From a checkpoint of a small CTC image transcriber.
Model: 1.16M parameters, 64-pixel images, arch regnet, norm batchnorm, activation silu, depths [5, 5, 5], widths [64, 128, 256].
Rows from block 3 of a small CTC image transcriber, named by matrix and row number. Rows with one number belong to one channel. Each number is 128 + 32 x the weight over its row's rms, rounded and kept within 0 to 255. All counts start at 0. Numbers have three digits each.
After each channel's rows are labels from the 100 images, of 14976, where the channel reaches its highest value: "responds to" is what is common among them. Only what is clearly more common there than usual is listed. The data: short English words printed on busy colour backdrops. In brackets: how many of the 100.
# convs1: grouped (8 groups) 3x3 conv (model.blocks.3.convs.1.weight, 64x8x3x3), inputs within the group 0-7, a 3x3 kernel for each
# convs2: expand pointwise conv (model.blocks.3.convs.2.weight, 64x64x1x1, transposed), outputs 0-63

convs1.62:149156111133106219097127173091111136093152076103174114126138136095140131109040144137103104121159106158167107093093138121153035178180123152099117115093080142140140110130093097193147123109169120130096141138099158148108
convs2.62:122187158118145131110191146111089151114092092134176119139127118115094183179141153145115072104145159140162163095118114120143113105063074142124159139127074108200101160164132138140158167049096113
responds to: red ink (38)

convs1.53:098082077099173123152040100115126125181093114121144166069065078107081065149167182131095104171070153166171117120147134130160174153097092100143133104133115112146123138114129102123148121112137091117111122108110162102179
convs2.53:146076102135173154090140126071123166106085112096128120120135156135142122110084174168181161074071153133070105127176160122104110125104154125145198138189101179071110139156135185137103106152132140
responds to: black ink (36)

convs1.29:108084073171235171074083076125147150085111102159154145132118138141128123115133128140136077115133129127099151137135093077168155129128130149064119145238172134056104166123095118138127129139117130123114136121112139118137
convs2.29:143127128186106152138157101086218060095128140076082125137127099127110124160182078164137143144128154133095120132081130091155126162160120075106169129147202100142163169098142160120121123132068132
responds to: bold (79)

convs1.40:130145139120142111121111114127126093133147137172134118151124138116153102115126123163135111092097104209113120143145135130094128131124117140161090131064081168156124091122104178160139142150083113211123061003096161176171
convs2.40:161146087119063152117141107113215112155152089113155159099102166136127177116100163145086144106118160134141111112116095153141161155153159067155195094151169080089156089090136127120091086127148182
responds to: the letter e (75); bold (74); red ink (32)

convs1.42:127108131143109142154061120178072131172049122124177100090121188106120150138066157114062125106078156139086093132108134134106141130143113163088105142118171192131107111140121137147122166136102095149084112102147135047168
convs2.42:125133126106131121114076156069092183060153081135141148170105099106089102092096119175102082111116112185077097147143154104185130156107128141134160071123104073063151159159125151153090118115129155
responds to: the letter e (64)

convs1.3:114137131135121134119126131181206206137035166099093036119110105108141138153124129105111117146153133120099101116088107102152126128119157139174162069089125139167155149079159152134091093167103103124177100119088164150121
convs2.3:190151095127078151197146134122138144178129106118155082170084138152140154078092193132155145073185168164134114108134082123040110126151178088108140157106108133140168116149138120140150128162125131
responds to: the letter e (78)

convs1.37:092115122111131118149153128119117152141073116149144086101075153110149100131155075065122177147131119148145122100086087164073091082082163153154170075080144151092186117164181110114191096136159086116147115093123066128111
convs2.37:180159162127076149136131072101134207115109127081118119146110105132126155150103117171167139078048177146082101129155117113137143132169158163167185073144071112121116135092121082151147095143107120
responds to: the letter e (67); red ink (33)

convs1.44:142120096139132094107136152102171116109196158122118137155102094123198068100158105155127049108224086099124130102130136135107114119133147124175141105115104103106098128138134137122118107115136192068067098170106112201125
convs2.44:150072097132120151162072098092103081164195135122073156157126165127150116115158106165101142152109105129116094097084156096148178131079102126160168103101208149128117163193156116141153110122100083
responds to: bold (71)

convs1.46:098135127132087117122128081144090133063186165093134192135146100122158049148167066142132091085183081128178092132105123127098161124139124117150154120167057144108060154130127129106143107141162156158103139092115177102120
convs2.46:126127146184091096197065163099101095097126128089105140113084113087155134087170149143097153142131120168099074137108174163130145159131133136145123067111211120155094131081131153147161102086094093
responds to: the letter e (60); the letter f (39)

convs1.52:090086052091155078064176098173113137097165118161176146135140069134169113130083153126123179055098069103137130136129115138104143142124139146127123131127129142072165137097101134086139106089142107104092099165076093097090
convs2.52:129108066061146161133103098104120133145156093121125119175119141113123121109121090132157096113126046196122121142133175148157121157167118132154173100162125170065098087105147170102088041125097135
responds to: yellow ink (26)

convs1.14:057198144203096120080094120129145068202123122085149103140125077131123097118094116157148104111095094122104143135125108109123099139091107117126083139106091156124150088200159138096106076122112165162102067118122147168134
convs2.14:154147131132137159081114117172123103130133166154084135155122179102200102139084078157141077093109110133114099122100115137088139122080169163200142177168142096066164154127120167119114114126210135
responds to: black ink (28); the letter w (28); the letter m (28)

convs1.16:130111063142124220151088091083130119118143194152133134103107173124062100202207090164165097133136141100130109110155159168069166133119127133110132120132109139149153138135107133130131122123105136172107129190124088075151
convs2.16:152045062097101087151119082094165159177154134119146154132093127067081152143124114117148154090139119115156102153083143099075189093137127102169150123149146166137087124162090167139120122191102131
responds to: the letter e (82); red ink (29)

convs1.47:108136129152151120115126125146129179098107155106087142101149138095177130073129159104155180036210122036122159118135161137127157118148123076115076101164090142146171153120108130107130117121133124171114096201136100083138
convs2.47:147128094125090054134081145056093151072187094127182133136132099106056148073131177128147116119146105140123142105101116091131156145135084178131112142108093065157138143167109146181120115169134140
responds to: the letter e (70)

convs1.34:115160135151133119129132112117136121101078128131114141114098104133121177094152134098106163101106121157145146138203165066069018201081121122137130171165138071128092140100084119171127162131130117159156144103078089102158
convs2.34:152124121167079108149123114077158105140057129076184120153124118154119164164168081151148134088133121115093098109106068079126162157154079108080159103136177106142176080104135114097149168143187112
responds to: bold (87); the letter e (71); yellow ink (40)

convs1.18:193111116127137108082127095093115170113185149102129093186238150133123086039088118098139150168105167111114080096180091132154078116106110137160099142131106122114145131129126139115081123134148126107106164090127131119083
convs2.18:122147115087161149154124118164116157136168076118163065125099075124095137155183092079134109108134101169122082178164120122103118144073074096124099131150137149126109200093164144125116111178086059
responds to: yellow ink (26)

convs1.10:134119154176058148136066141163088120149074125144113156117165132104172096155110144129163122104163080114128105090143095115141117114163133090180099053194059100182124090143155101106145116100158143080147137139168092097105
convs2.10:158133156092140105158112115145136144176186105100112084160138152086112112141125083056132185105146112150136142120169136151119195160101108077155162174098114113143121121095149221162119191169118122
responds to: yellow ink (26)